{
  "crop_scale_min": 1,
  "stem": "deep",
  "residual_init": "zero_last",
  "muon_scale": "original"
}
Rows from block 10, named by matrix and row number. Rows with one number belong to one channel. Each number is 200 + 40 x the weight over its row's rms, rounded and kept within 0 to 999. All counts start at 0. After the name is the row's rms in percent of the matrix's.
# convs0: first 3x3 conv (model.blocks.10.convs.0.weight, 128x128x3x3), inputs 32-47, a 3x3 kernel for each
# convs1: second 3x3 conv (model.blocks.10.convs.1.weight, 128x128x3x3, transposed), outputs 32-47, a 3x3 kernel for each
convs0.61,100,203,181,151,156,192,168,127,244,202,287,336,278,246,218,223,178,162,172,179,163,160,238,215,182,203,222,203,202,208,186,227,228,170,189,147,142,198,213,220,208,216,233,224,233,232,215,209,176,194,227,177,199,219,171,188,217,178,194,259,186,176,277,230,244,263,225,188,222,224,189,192,198,240,189,248,245,258,307,213,133,149,187,179,184,213,184,181,223,212,207,211,271,228,201,264,324,77,209,243,157,154,233,233,107,170,236,176,176,231,213,233,184,212,252,143,185,203,141,167,173,215,194,148,196,130,99,198,167,183,258,171,173,220,145,249,221,194,106,197,253,179,149,130,201
convs1.61,098,251,278,214,220,216,194,234,201,227,149,146,179,152,109,132,229,166,179,197,226,194,212,255,146,208,216,173,159,158,188,102,120,193,169,159,215,273,278,239,253,220,188,225,206,188,219,229,210,248,200,189,251,158,147,238,240,243,219,263,207,200,272,200,198,154,132,191,86,109,166,160,143,200,161,169,146,128,129,123,172,187,172,167,214,160,200,219,177,237,259,204,203,199,137,158,213,195,156,192,258,304,199,180,212,248,182,148,254,210,229,185,156,207,223,242,250,300,206,129,102,211,136,97,182,189,155,222,197,199,228,207,179,153,157,170,149,169,246,191,218,251,196,230,228
convs0.62,096,230,232,171,176,206,75,132,157,182,175,217,152,307,225,138,260,223,147,207,211,180,206,203,216,223,217,210,171,205,181,212,174,149,250,185,187,229,208,216,215,194,229,201,199,214,203,211,219,222,229,233,208,214,215,240,190,181,209,197,279,215,224,225,193,212,280,188,198,263,229,234,248,134,190,201,145,162,185,213,260,209,201,204,207,192,180,184,177,185,174,223,220,182,259,206,155,171,170,170,147,204,203,139,239,227,224,255,247,153,173,137,204,161,102,213,181,196,163,211,223,165,203,174,146,155,171,202,197,212,183,194,210,162,180,199,120,185,252,151,162,280,117,231,210
convs1.62,081,169,135,169,89,110,181,149,152,225,191,197,237,230,171,207,198,156,187,241,201,200,222,213,221,182,179,222,158,211,216,201,257,200,168,194,176,250,211,196,259,227,183,172,148,140,188,172,167,177,129,156,184,160,213,226,188,241,215,180,194,232,259,190,167,159,213,177,144,186,162,124,142,150,141,184,173,185,140,193,196,192,220,255,220,213,248,217,254,264,242,142,190,169,160,239,223,198,239,158,199,216,272,184,218,202,194,202,202,215,188,244,116,148,256,126,209,233,227,259,229,203,197,196,203,184,194,223,181,179,193,186,172,215,225,208,184,243,227,194,210,162,131,185,130
convs0.63,104,200,273,256,155,138,227,222,259,190,187,257,241,222,231,161,227,219,207,186,172,223,257,262,230,217,204,208,137,186,223,209,167,157,209,138,141,203,203,192,189,186,188,159,158,173,186,195,205,185,200,196,223,220,191,180,203,226,179,184,182,191,169,227,228,229,229,215,198,176,213,195,185,193,179,287,191,183,161,268,275,186,196,214,204,180,199,196,194,208,212,227,156,198,186,180,201,204,191,151,197,137,186,183,159,203,206,226,211,175,178,154,168,125,166,258,210,193,224,233,236,262,215,234,232,248,201,214,177,163,177,123,174,159,153,219,272,257,203,185,227,209,259,206,208
convs1.63,089,193,168,176,164,94,125,210,213,205,246,216,216,247,248,218,180,208,189,267,258,224,246,209,193,246,239,198,127,166,128,115,176,168,141,156,183,171,217,184,184,218,206,218,202,165,155,173,236,119,167,226,196,211,195,206,181,209,226,199,218,224,166,164,192,207,189,172,168,243,211,194,231,155,149,175,190,177,172,171,173,162,220,200,204,158,191,226,164,263,258,216,178,179,209,166,228,154,211,244,216,230,170,238,287,218,202,296,231,197,191,222,188,168,166,217,165,188,162,200,191,199,220,194,229,201,153,194,188,136,223,228,192,189,134,124,216,180,222,187,184,253,151,212,221
convs0.64,110,248,421,304,141,182,307,211,175,250,191,133,220,171,109,256,256,179,229,209,185,223,183,181,209,183,195,224,236,275,198,210,232,194,217,241,169,185,165,180,178,155,187,209,222,211,245,239,236,247,234,222,218,216,191,203,193,169,231,250,209,208,222,181,227,188,179,250,202,234,139,166,205,239,166,251,178,95,224,247,240,243,215,210,209,226,220,226,218,214,220,192,184,170,162,134,212,209,252,255,185,218,213,192,212,241,224,209,219,147,212,171,205,235,218,203,191,177,133,212,160,156,271,196,145,168,147,178,132,241,191,134,236,245,203,236,263,109,193,360,180,256,144,135,252
convs1.64,124,122,102,167,146,119,135,138,155,192,200,202,211,244,243,212,246,270,256,200,209,240,176,173,246,233,206,275,233,243,206,214,255,211,243,249,200,150,158,99,134,178,152,146,159,144,158,141,148,173,186,164,163,170,142,179,197,214,188,219,229,211,220,288,196,201,206,198,175,246,183,233,222,173,165,183,174,164,167,189,165,141,214,225,205,225,238,188,236,228,227,228,229,242,173,210,222,222,249,258,238,234,198,272,226,158,221,221,151,174,197,183,216,193,183,179,182,186,234,210,251,273,227,240,266,247,274,171,185,178,216,208,159,208,201,176,186,180,155,178,207,194,189,172,181
convs0.65,099,170,167,190,193,200,196,190,232,184,210,184,193,138,179,180,166,167,185,177,183,190,183,208,194,165,182,200,197,134,116,198,207,166,118,145,145,232,227,214,239,240,217,208,210,228,218,239,235,224,221,219,208,199,199,187,173,179,197,234,272,171,210,233,178,252,200,193,237,199,160,188,186,145,222,217,104,199,159,144,251,123,201,192,203,208,190,184,225,207,201,150,179,183,166,219,206,175,210,166,159,130,242,202,149,204,221,243,232,225,313,224,163,260,194,190,213,185,141,170,208,174,140,136,237,156,139,232,211,190,270,288,201,194,259,213,229,216,216,291,154,220,237,150,201
convs1.65,102,130,120,108,121,153,96,104,137,146,183,169,164,178,143,154,175,182,198,223,207,157,240,231,174,177,161,156,201,202,219,196,158,192,269,232,253,194,211,166,235,242,190,223,249,174,229,236,211,231,214,175,232,218,204,147,161,137,186,204,142,200,178,128,249,260,181,239,229,198,218,218,182,233,230,210,239,232,193,217,224,215,208,199,220,208,199,213,229,258,269,253,237,234,232,242,273,206,239,218,236,216,201,234,199,169,218,209,187,183,225,224,199,248,262,177,243,262,239,261,217,232,267,258,227,239,206,215,231,202,234,247,189,224,263,220,203,186,214,169,200,244,179,177,227
convs0.66,104,171,255,206,127,264,218,171,161,173,165,179,273,103,129,225,152,192,220,188,180,207,193,204,211,189,211,214,177,176,247,155,151,180,201,188,244,190,190,214,181,178,203,177,183,186,182,218,241,175,201,215,195,194,209,185,186,166,204,213,184,205,190,179,208,193,165,188,198,170,208,193,193,173,137,227,140,183,177,204,160,180,221,199,205,212,205,208,203,213,212,182,299,111,244,406,161,193,165,118,232,209,182,168,174,222,219,191,171,232,201,218,180,134,225,224,239,248,230,221,168,209,194,173,207,174,201,241,228,124,280,281,181,241,229,138,210,219,221,189,135,146,219,186,215
convs1.66,105,254,243,254,232,217,203,209,252,182,200,238,198,188,171,183,202,170,176,248,279,252,232,212,144,230,201,123,181,232,220,218,230,217,221,209,211,109,144,183,110,177,204,172,205,249,147,198,138,167,206,163,208,171,137,145,123,75,134,109,111,158,142,147,225,251,197,259,263,193,182,194,197,196,222,203,183,192,180,192,188,171,237,276,285,245,237,264,217,222,255,231,160,187,199,188,193,160,173,194,104,74,162,120,72,113,181,201,221,208,186,161,181,140,92,182,175,111,182,186,182,187,161,142,142,141,140,197,207,208,217,236,185,268,265,232,181,202,193,138,171,199,193,190,189
convs0.67,098,204,219,215,242,281,278,213,270,250,261,192,171,214,137,127,226,243,242,203,204,192,187,188,183,178,230,220,285,279,265,250,214,227,243,203,217,193,202,200,192,191,182,196,209,194,236,194,141,261,219,151,252,221,173,255,219,178,203,211,201,225,198,179,248,233,191,186,215,223,180,174,227,202,206,165,144,185,224,215,157,155,218,218,220,211,212,213,194,201,209,120,131,134,146,227,154,118,130,173,268,286,272,245,269,233,149,166,152,193,183,168,226,229,183,209,175,151,290,230,209,302,231,213,306,300,301,219,253,230,241,233,227,209,221,223,154,182,133,169,226,185,170,227,171
convs1.67,105,230,225,149,222,242,171,196,211,198,241,239,257,230,248,236,266,292,280,202,211,224,200,181,190,217,168,198,220,211,167,235,212,167,195,207,172,225,236,266,252,250,246,274,270,249,163,114,139,154,110,144,188,155,193,200,192,180,194,207,205,213,205,192,213,214,160,274,286,238,258,268,225,252,227,161,198,162,141,186,177,133,203,217,262,224,242,258,238,265,270,231,196,197,262,259,218,194,237,236,107,107,152,136,143,156,141,166,146,219,232,236,201,173,174,232,220,273,231,228,206,249,206,195,235,190,217,209,207,202,203,215,173,139,169,144,186,226,175,219,240,194,144,178,176
convs0.68,096,157,184,186,202,197,198,145,143,224,235,212,102,203,193,224,83,270,224,194,221,232,237,233,249,200,249,253,239,166,186,207,180,250,178,230,286,168,168,154,171,167,169,179,168,176,259,247,237,246,250,245,195,232,243,224,221,221,206,218,232,188,225,176,178,175,220,221,226,218,257,197,179,177,180,255,208,184,238,175,158,165,197,203,211,176,204,205,184,212,189,214,287,221,234,245,235,219,280,238,127,188,222,167,229,163,223,243,184,199,167,196,111,113,81,177,153,112,225,245,281,156,176,179,204,228,200,246,210,207,208,195,253,162,100,189,143,162,316,205,264,283,184,203,170
convs1.68,080,230,163,204,188,178,218,206,225,199,207,177,153,154,139,124,149,184,129,163,144,158,175,140,148,129,93,148,211,188,195,170,197,229,208,182,189,167,181,210,190,199,188,260,226,198,233,217,220,260,202,205,241,204,170,222,178,184,195,214,208,167,194,168,235,180,221,167,115,152,176,133,159,186,190,171,151,172,164,231,174,162,249,222,230,205,202,204,202,196,216,247,192,122,221,226,200,135,238,218,132,144,132,125,115,150,106,71,114,188,196,185,148,197,171,229,211,191,155,163,152,161,141,143,227,175,165,291,212,181,249,221,257,259,279,321,193,202,227,216,205,242,135,159,169
convs0.69,101,175,221,201,154,145,133,200,232,175,192,158,168,231,178,173,163,178,196,202,207,219,223,259,260,225,262,272,167,181,240,164,108,147,189,154,165,221,213,195,225,206,183,200,198,190,209,211,160,197,217,177,186,192,163,201,217,213,211,241,224,213,221,198,160,193,236,165,158,214,228,173,215,185,243,269,253,273,286,212,222,240,203,211,208,199,219,202,203,200,191,162,120,181,177,191,213,210,192,194,245,233,257,267,188,207,187,151,180,186,234,246,220,201,200,230,201,182,231,246,249,213,208,197,190,210,227,231,252,210,233,280,154,179,203,140,262,216,147,202,164,206,161,153,220
convs1.69,104,206,252,236,240,258,229,229,256,237,238,217,204,219,253,250,190,236,232,195,202,183,175,186,168,157,123,93,167,208,151,195,246,197,216,226,201,228,276,229,211,274,222,217,258,222,163,151,181,168,159,190,197,181,193,225,207,256,278,247,249,241,216,194,247,215,210,233,164,185,166,158,232,171,153,164,139,167,194,128,179,235,177,200,201,193,204,169,186,182,172,225,210,202,215,227,199,219,180,124,121,114,128,159,135,109,193,155,161,213,243,239,208,198,198,199,201,185,194,194,236,188,212,239,228,244,229,219,215,210,235,265,246,162,186,182,166,143,123,180,161,179,201,204,236
convs0.70,097,192,312,240,206,362,245,169,277,244,217,281,173,230,240,143,211,164,93,180,202,197,214,232,232,215,218,210,143,123,199,178,76,191,149,84,159,178,205,213,186,197,203,188,174,176,208,221,202,221,221,185,220,232,180,190,225,212,214,222,222,189,213,253,164,161,142,217,162,204,204,160,237,229,178,133,229,170,101,210,86,117,206,200,180,213,197,189,199,202,212,99,160,212,110,173,223,144,197,173,152,187,163,159,205,239,166,169,276,104,195,239,156,207,253,218,264,205,215,188,196,201,211,167,208,208,170,211,227,200,248,257,246,175,204,227,218,193,186,317,205,161,259,192,137
convs1.70,092,111,122,133,122,184,165,135,137,147,265,248,142,292,265,185,247,179,140,277,205,211,224,141,183,165,120,161,173,198,193,198,211,206,215,197,253,213,265,264,218,245,259,176,157,186,223,206,244,224,213,230,193,208,244,156,171,176,159,185,179,158,178,155,139,161,130,194,222,145,251,170,175,178,188,244,198,225,274,234,223,258,183,197,244,176,199,225,130,167,166,138,152,153,188,194,145,179,179,197,170,196,238,160,164,283,203,169,228,152,166,159,141,132,156,156,164,182,227,233,194,218,204,188,184,142,163,232,216,238,248,227,275,232,227,245,266,260,252,281,261,231,146,209,155
convs0.71,104,152,245,216,132,218,99,159,182,188,230,108,228,162,201,192,90,178,206,275,214,173,263,248,167,171,181,177,208,257,174,210,251,181,190,198,185,221,208,226,210,203,226,205,212,223,196,229,195,178,224,219,194,217,212,213,188,211,179,169,206,185,179,230,212,203,146,203,214,204,236,255,220,185,208,201,250,282,197,157,176,169,192,210,211,196,193,192,194,190,183,149,132,127,219,208,143,176,209,185,210,174,191,270,232,210,222,197,149,160,241,240,115,215,213,228,192,199,189,240,190,176,219,209,220,179,179,268,228,161,280,208,130,245,223,187,171,136,269,119,212,345,178,248,230
convs1.71,115,186,214,224,200,222,230,222,257,245,194,233,241,205,230,257,215,258,239,198,176,148,196,251,193,146,180,139,241,177,172,242,177,144,194,189,195,205,150,196,242,169,170,204,199,149,218,231,203,232,227,221,278,260,230,149,156,172,142,164,135,153,130,105,163,226,247,177,213,239,228,250,259,218,195,183,189,135,198,157,178,228,241,263,242,256,233,234,244,240,267,232,263,202,212,204,199,218,200,227,203,219,187,187,168,161,263,206,236,189,139,183,179,167,114,225,228,172,193,204,222,201,203,213,205,218,249,162,197,182,199,244,192,233,212,162,227,247,228,315,250,174,298,241,240
convs0.72,110,323,237,195,304,276,176,273,312,301,124,168,194,94,293,229,173,249,185,196,187,198,212,163,172,214,192,212,177,185,189,213,230,215,235,256,236,214,207,210,208,209,207,217,212,201,198,191,184,223,249,225,195,230,214,195,196,215,193,206,167,188,160,152,193,194,202,259,239,194,219,318,246,187,187,159,156,244,170,152,199,77,205,214,208,198,212,209,198,219,191,182,169,211,180,234,269,186,247,247,160,169,197,215,186,177,181,212,188,215,192,208,205,170,170,223,239,207,223,178,228,274,115,162,257,111,165,214,210,201,229,244,212,184,199,191,222,273,289,119,195,279,153,174,125
convs1.72,112,229,257,208,149,201,161,213,258,250,209,234,194,179,220,170,141,135,172,140,177,141,129,178,156,136,148,129,143,127,183,137,130,201,206,206,220,249,243,247,265,261,258,265,233,240,181,140,189,232,162,210,244,222,233,181,225,153,212,243,201,180,199,221,194,167,227,213,175,157,233,181,136,149,153,149,164,204,203,171,159,191,172,106,155,163,83,122,166,133,177,199,149,149,223,179,133,185,211,148,207,240,201,185,165,219,256,279,244,226,172,134,205,208,168,234,224,208,188,295,290,204,284,278,230,248,193,299,273,227,306,256,242,228,237,224,170,161,201,165,187,158,159,168,177
convs0.73,097,205,202,171,251,178,218,292,226,262,154,164,214,142,219,212,245,172,119,173,227,222,182,210,223,162,174,195,181,175,215,161,200,231,176,195,201,201,196,172,229,203,182,205,166,171,195,188,180,193,194,192,201,222,219,213,190,203,216,214,151,187,180,191,211,232,211,180,214,205,134,168,234,151,233,297,110,197,308,159,144,223,213,212,224,201,211,199,193,187,194,196,166,169,153,182,182,142,241,248,142,215,168,126,190,186,158,199,133,174,242,273,188,214,229,157,109,207,158,124,196,174,183,250,215,196,220,269,277,243,183,173,221,162,163,184,216,242,122,241,187,201,220,124,249
convs1.73,084,215,149,202,174,134,193,137,182,188,192,204,211,238,155,147,207,172,182,238,204,170,271,206,204,247,178,186,224,280,190,219,233,148,176,159,185,232,234,199,151,152,155,115,117,158,181,187,155,176,162,149,220,182,162,186,183,224,174,133,162,170,149,160,272,228,185,240,196,165,221,199,163,198,193,196,183,205,238,259,273,248,249,227,249,240,213,214,276,251,256,283,270,209,181,239,193,162,202,238,215,175,222,221,217,187,220,255,197,164,164,156,187,153,116,190,164,159,254,193,165,217,188,158,200,124,161,201,198,211,182,159,176,161,120,215,212,152,216,193,209,222,203,250,188
convs0.74,103,238,119,161,149,200,275,135,149,224,277,249,204,163,192,174,232,211,198,223,209,186,236,212,161,207,194,195,215,224,157,192,233,238,151,212,243,188,213,177,213,193,156,220,190,179,187,197,216,204,234,281,185,215,240,219,231,202,234,209,160,233,162,149,164,231,232,181,218,243,213,190,177,197,224,285,266,199,163,181,184,234,218,203,212,222,220,201,212,218,196,181,169,134,171,176,98,170,165,27,218,232,229,181,200,183,204,256,246,155,207,179,165,197,176,220,168,222,180,232,213,149,205,232,173,193,197,202,182,171,152,213,192,184,171,182,149,180,277,240,167,247,218,125,185
convs1.74,092,205,186,179,188,180,159,189,197,171,238,189,172,227,268,193,234,259,208,162,168,160,198,220,219,257,236,189,149,128,133,201,161,180,184,201,233,242,245,228,243,246,172,216,237,179,94,129,130,175,166,138,190,214,149,184,262,253,184,249,197,254,245,178,214,213,204,180,176,158,162,181,207,214,214,223,178,198,213,203,245,203,250,210,177,245,182,163,198,219,190,238,271,137,319,252,168,180,213,236,193,203,172,148,134,142,210,225,245,172,146,129,130,148,198,197,186,153,190,175,235,230,212,248,222,204,228,161,170,145,213,158,183,120,128,169,210,225,182,239,222,223,232,204,186
convs0.75,096,140,228,178,170,206,176,175,219,237,148,129,137,170,187,155,158,187,185,196,232,271,206,192,202,198,175,183,153,201,166,216,160,141,216,163,223,163,192,202,170,196,203,172,197,213,182,179,173,226,226,211,215,227,210,160,132,173,187,230,227,204,211,202,214,241,241,236,199,213,163,118,197,220,248,150,138,123,168,160,241,280,212,201,202,195,209,213,199,182,188,170,178,137,186,174,204,187,164,210,201,229,180,198,135,71,205,165,133,143,163,159,190,178,225,209,136,201,213,200,169,175,160,175,192,250,288,230,236,258,200,170,183,144,150,180,163,214,188,259,234,230,213,174,230
convs1.75,080,184,167,137,161,170,137,187,212,179,132,137,176,142,202,234,163,212,197,218,182,172,204,253,210,182,236,220,169,129,112,159,179,199,209,221,235,228,218,219,227,209,187,234,204,167,164,158,173,188,181,169,203,175,155,171,179,171,231,205,209,201,181,198,109,168,173,173,213,185,161,214,177,232,224,194,229,197,174,187,166,167,184,191,181,212,201,164,249,168,136,194,179,161,229,266,238,203,223,170,237,229,154,218,234,159,184,196,183,169,183,184,168,158,130,201,170,154,210,215,235,195,222,220,156,178,183,242,266,248,213,276,280,178,251,266,168,170,171,189,247,285,218,269,259
convs0.76,100,204,285,307,222,178,193,196,193,180,148,77,120,89,110,196,244,284,252,241,196,195,240,201,221,278,250,226,229,272,240,225,240,258,163,148,274,180,185,201,189,189,211,195,201,221,200,196,198,211,210,213,217,227,232,197,190,187,184,191,173,213,176,181,276,248,203,240,241,235,166,155,247,260,305,245,223,269,270,169,169,287,220,195,207,204,199,205,204,214,217,115,129,187,145,197,196,162,192,193,134,67,168,215,149,153,202,188,204,278,269,178,232,251,170,175,191,152,260,287,261,237,250,254,181,163,178,304,388,297,211,290,231,95,156,190,203,214,190,120,171,199,167,158,173
convs1.76,098,221,227,226,191,184,183,251,230,240,203,219,212,222,227,211,198,184,201,235,223,201,196,191,166,195,185,196,220,188,186,248,222,204,249,223,196,154,182,190,155,189,190,195,212,162,151,163,147,184,197,134,182,195,147,251,228,256,248,251,260,218,222,237,214,165,142,252,191,157,265,266,239,216,261,256,236,260,266,237,272,265,247,240,211,274,279,211,252,247,213,190,226,182,192,215,216,175,186,193,199,223,195,201,222,196,144,167,198,243,238,282,291,253,258,274,217,217,179,200,207,149,151,206,180,174,201,238,247,226,254,285,287,305,292,288,186,197,174,158,201,225,161,163,182
convs0.77,103,178,127,177,264,316,154,224,297,123,221,265,298,129,191,315,101,164,296,225,217,229,196,199,259,181,199,240,190,124,101,189,179,112,222,213,163,215,229,226,216,203,208,201,195,199,183,178,175,229,208,161,220,215,165,181,203,182,189,191,189,238,219,151,174,138,205,204,102,171,253,235,186,214,81,153,219,239,126,205,306,131,220,220,220,215,233,233,214,225,216,119,113,212,266,262,157,215,205,99,230,202,153,187,229,188,211,254,236,152,170,163,157,174,90,282,206,113,140,130,152,166,162,136,209,177,184,271,220,173,222,195,167,232,217,230,198,159,211,306,208,148,325,278,97
convs1.77,098,227,278,236,252,331,256,254,270,224,210,190,177,235,182,155,213,214,179,251,203,218,250,181,206,205,229,219,201,243,224,189,187,209,183,158,173,222,198,216,202,202,206,217,197,230,272,317,258,230,293,267,209,247,223,233,243,191,151,208,199,160,156,162,205,228,207,203,276,270,246,215,223,157,260,235,179,263,213,234,227,243,207,157,226,168,128,193,254,161,175,175,188,148,210,192,179,246,193,137,165,207,159,170,187,143,175,197,207,176,147,194,141,136,196,218,223,149,199,200,165,111,129,125,165,130,144,224,198,205,241,234,237,234,260,243,182,256,174,216,232,215,210,232,237
convs0.78,097,268,235,225,255,221,157,202,152,156,256,201,209,153,126,163,225,213,217,173,209,235,156,187,216,167,195,192,264,296,262,210,242,222,258,227,199,258,236,225,241,226,216,238,229,220,204,237,266,194,226,267,207,222,255,204,228,191,200,180,176,181,218,171,218,232,198,229,236,255,198,191,208,175,196,203,176,122,172,213,140,226,221,209,209,202,220,217,189,197,203,179,165,258,173,262,271,228,287,238,181,183,169,188,158,184,206,158,168,252,251,214,256,254,187,210,189,207,178,163,225,218,195,202,204,232,190,181,192,164,198,169,152,210,167,189,205,180,154,254,249,207,246,260,155
convs1.78,101,178,175,187,125,134,144,158,165,140,148,164,155,183,190,140,141,148,148,284,254,251,257,225,248,256,256,261,195,247,221,263,268,173,248,222,173,242,231,200,240,262,221,227,239,227,279,241,184,228,195,175,256,220,200,244,222,197,227,210,178,200,215,194,197,209,170,217,263,210,207,193,191,144,110,203,164,190,249,146,185,242,161,164,167,212,208,149,187,160,151,218,203,186,231,241,242,246,288,221,151,211,224,148,183,272,185,220,228,207,153,193,199,119,176,206,145,199,202,215,189,205,242,191,194,237,210,201,197,194,178,204,212,125,165,175,232,240,194,232,180,203,230,233,243
convs0.79,106,168,189,207,276,196,232,207,190,142,127,122,145,214,207,228,240,265,282,163,229,216,183,210,277,208,202,257,245,224,187,139,210,166,160,176,174,236,208,183,247,212,178,249,238,208,167,197,196,191,244,234,185,211,223,201,186,192,205,185,180,225,232,203,180,185,228,209,196,184,213,229,242,174,189,222,156,184,253,182,193,188,201,183,189,214,213,205,222,218,209,198,216,243,148,218,207,121,190,185,251,179,157,252,168,174,195,160,164,213,207,235,212,137,143,166,158,193,216,225,245,206,207,244,185,188,234,231,105,147,248,145,101,220,237,184,223,213,196,227,168,190,209,177,203
convs1.79,101,125,161,197,179,178,196,208,200,163,238,193,180,234,199,186,219,206,206,262,254,269,369,271,244,348,281,269,161,258,201,185,205,169,227,182,182,211,190,162,197,217,212,147,217,244,269,276,272,278,244,234,292,261,260,188,237,264,198,235,247,198,243,263,150,162,222,158,171,213,210,148,206,214,177,187,192,183,197,192,186,183,201,209,223,155,163,209,194,204,222,199,208,265,248,264,223,217,234,217,146,166,211,108,133,201,182,182,234,173,151,195,183,137,187,183,155,210,153,134,184,163,174,238,195,254,272,161,151,159,122,147,151,87,93,134,150,157,234,160,160,232,201,213,217
convs0.80,094,207,185,192,154,145,178,155,186,165,127,155,104,109,180,115,119,113,103,186,187,192,190,178,189,195,208,220,151,154,185,161,170,121,168,165,147,211,195,187,204,200,192,204,206,212,214,216,193,245,250,205,203,233,197,203,201,211,191,208,165,197,158,153,190,168,179,211,162,178,199,211,227,242,227,228,222,204,228,281,299,242,219,219,206,196,185,187,193,193,196,152,176,177,205,264,247,121,207,227,217,232,248,216,212,266,214,216,231,223,141,222,137,138,205,178,187,205,204,161,218,176,120,166,145,166,167,189,199,160,189,219,172,200,243,230,178,74,196,260,175,278,195,198,243
convs1.80,111,145,159,172,190,198,173,203,215,212,180,181,208,200,237,244,232,253,259,132,176,213,171,234,255,164,222,230,144,152,164,119,134,161,139,139,164,155,156,151,175,144,144,197,185,170,238,235,236,223,215,202,188,193,198,218,221,238,247,250,227,248,240,215,189,225,218,202,230,194,238,198,123,177,164,148,200,176,172,182,136,139,197,172,161,221,180,151,233,201,162,161,140,147,164,153,156,166,141,140,178,191,194,189,211,186,207,213,217,213,188,221,169,146,171,173,174,190,224,211,185,214,195,181,221,226,226,173,200,161,173,247,201,122,169,158,178,205,204,141,172,172,212,197,166
convs0.81,095,262,287,183,209,318,235,182,286,197,69,95,126,78,103,181,160,245,258,172,200,192,198,198,190,184,184,163,144,199,203,175,215,159,198,169,111,181,192,205,212,211,239,225,216,256,211,263,227,224,244,199,208,209,177,215,229,244,223,224,258,210,217,246,177,179,165,198,158,193,222,173,149,213,214,147,203,294,149,181,241,56,197,212,199,197,201,218,204,195,204,152,154,202,213,248,174,223,255,204,243,161,105,227,139,123,214,184,160,261,189,199,246,191,254,226,222,274,151,181,206,136,183,187,171,220,167,259,220,231,237,199,233,272,217,186,209,208,253,183,208,273,232,277,268
convs1.81,087,168,124,88,220,175,117,194,219,188,155,234,214,175,259,176,185,255,158,206,226,228,181,196,214,168,185,217,282,233,234,274,216,240,254,222,295,187,189,211,227,254,251,244,276,251,124,173,212,167,206,276,206,217,248,238,308,295,248,271,240,183,187,170,245,276,285,294,253,245,260,216,201,202,190,214,199,215,226,206,254,235,194,221,197,180,181,190,176,188,232,97,95,145,130,121,148,151,129,140,179,179,140,185,241,175,142,147,139,186,205,212,202,253,237,225,198,171,188,182,190,192,192,203,174,209,211,221,223,221,247,305,279,271,316,253,173,153,152,155,174,144,151,141,153
convs0.82,101,207,262,207,193,210,177,258,239,205,262,262,202,265,277,193,209,227,177,171,171,192,178,174,196,187,191,185,208,201,238,151,169,257,191,230,261,199,216,215,220,226,228,248,242,238,213,231,238,205,189,196,190,174,174,202,237,261,206,212,220,195,178,198,185,160,223,174,153,234,137,136,235,138,202,177,207,243,207,196,219,180,223,224,216,227,225,224,228,230,223,129,91,109,75,78,94,157,119,156,171,116,159,197,147,209,149,142,186,194,185,255,117,110,160,143,145,179,170,141,192,142,93,152,150,82,111,171,192,173,143,151,161,121,121,176,212,182,252,236,206,238,194,231,294
convs1.82,096,184,188,224,134,131,184,161,172,235,138,155,200,179,208,214,190,185,211,189,164,125,161,150,120,132,147,152,158,182,156,162,168,152,193,190,185,175,149,143,159,174,149,177,175,177,159,169,175,144,121,141,160,148,135,197,220,230,163,210,194,186,244,207,217,138,120,232,159,126,234,166,98,237,230,145,216,187,160,194,156,153,130,129,148,114,84,115,136,91,101,192,184,162,197,186,184,165,146,124,208,219,261,193,231,231,170,210,254,220,230,203,234,237,186,241,213,200,135,138,140,178,153,161,238,214,218,196,198,251,203,192,255,213,206,218,178,141,115,213,108,88,214,196,168
convs0.83,093,157,242,230,247,293,184,188,211,154,73,94,124,107,120,91,46,43,68,159,163,168,172,163,166,218,216,205,244,214,231,256,219,241,272,256,274,200,196,199,203,204,201,198,203,205,207,217,211,216,219,218,198,186,193,222,214,208,217,207,197,203,182,186,216,208,229,193,170,213,261,240,221,248,218,243,317,275,264,266,244,177,211,205,193,233,216,193,196,187,185,211,205,193,175,206,213,158,185,171,234,226,235,208,221,205,217,242,201,214,220,187,222,293,245,207,266,261,219,185,176,186,117,134,163,146,138,195,213,199,179,166,172,186,164,186,191,189,132,243,229,172,190,174,145
convs1.83,110,183,204,199,197,208,175,205,207,155,256,232,235,262,243,244,289,280,270,228,175,190,214,146,190,236,172,236,176,148,136,183,132,116,178,138,132,179,212,210,197,232,226,190,219,191,252,248,223,229,207,186,235,212,186,166,169,176,178,178,165,172,188,144,184,207,158,228,255,216,249,229,166,229,211,206,150,127,145,126,82,106,130,161,191,173,179,200,133,132,136,248,265,227,213,240,201,196,202,181,185,143,157,199,188,165,202,216,200,213,228,274,219,217,234,242,237,241,153,179,187,127,161,144,152,155,149,198,168,195,191,177,200,216,229,244,225,222,156,169,198,168,160,166,177
convs0.84,100,135,161,129,155,177,118,160,175,234,165,190,204,181,227,221,165,249,211,168,152,192,159,178,215,178,156,185,206,178,202,215,235,184,231,211,170,249,232,218,247,241,230,227,215,212,124,129,161,131,123,142,165,162,172,164,198,191,226,224,222,230,236,215,155,149,193,183,160,155,225,166,143,230,285,237,253,212,205,193,252,245,217,212,203,220,219,199,214,214,210,260,300,301,298,270,351,263,262,240,200,177,174,230,147,152,270,216,208,233,218,207,260,221,224,261,256,261,177,185,193,158,117,126,144,129,174,189,191,162,209,168,159,160,131,189,187,195,205,177,186,131,179,200,192
convs1.84,110,182,159,160,180,140,174,163,172,186,186,165,177,211,246,196,184,200,119,250,204,204,263,179,177,210,156,144,204,183,188,236,231,224,220,241,218,225,170,190,193,172,203,244,243,246,138,185,175,158,190,165,166,196,174,125,104,88,169,177,193,164,194,158,193,164,189,154,178,146,117,130,103,167,210,230,188,230,282,185,225,271,77,132,165,80,130,150,119,134,154,205,207,203,209,194,200,165,164,191,198,229,234,229,263,248,203,212,263,227,175,173,229,220,224,253,266,222,105,117,137,107,125,166,103,130,196,254,225,179,257,251,207,245,268,233,146,161,148,210,254,181,209,213,177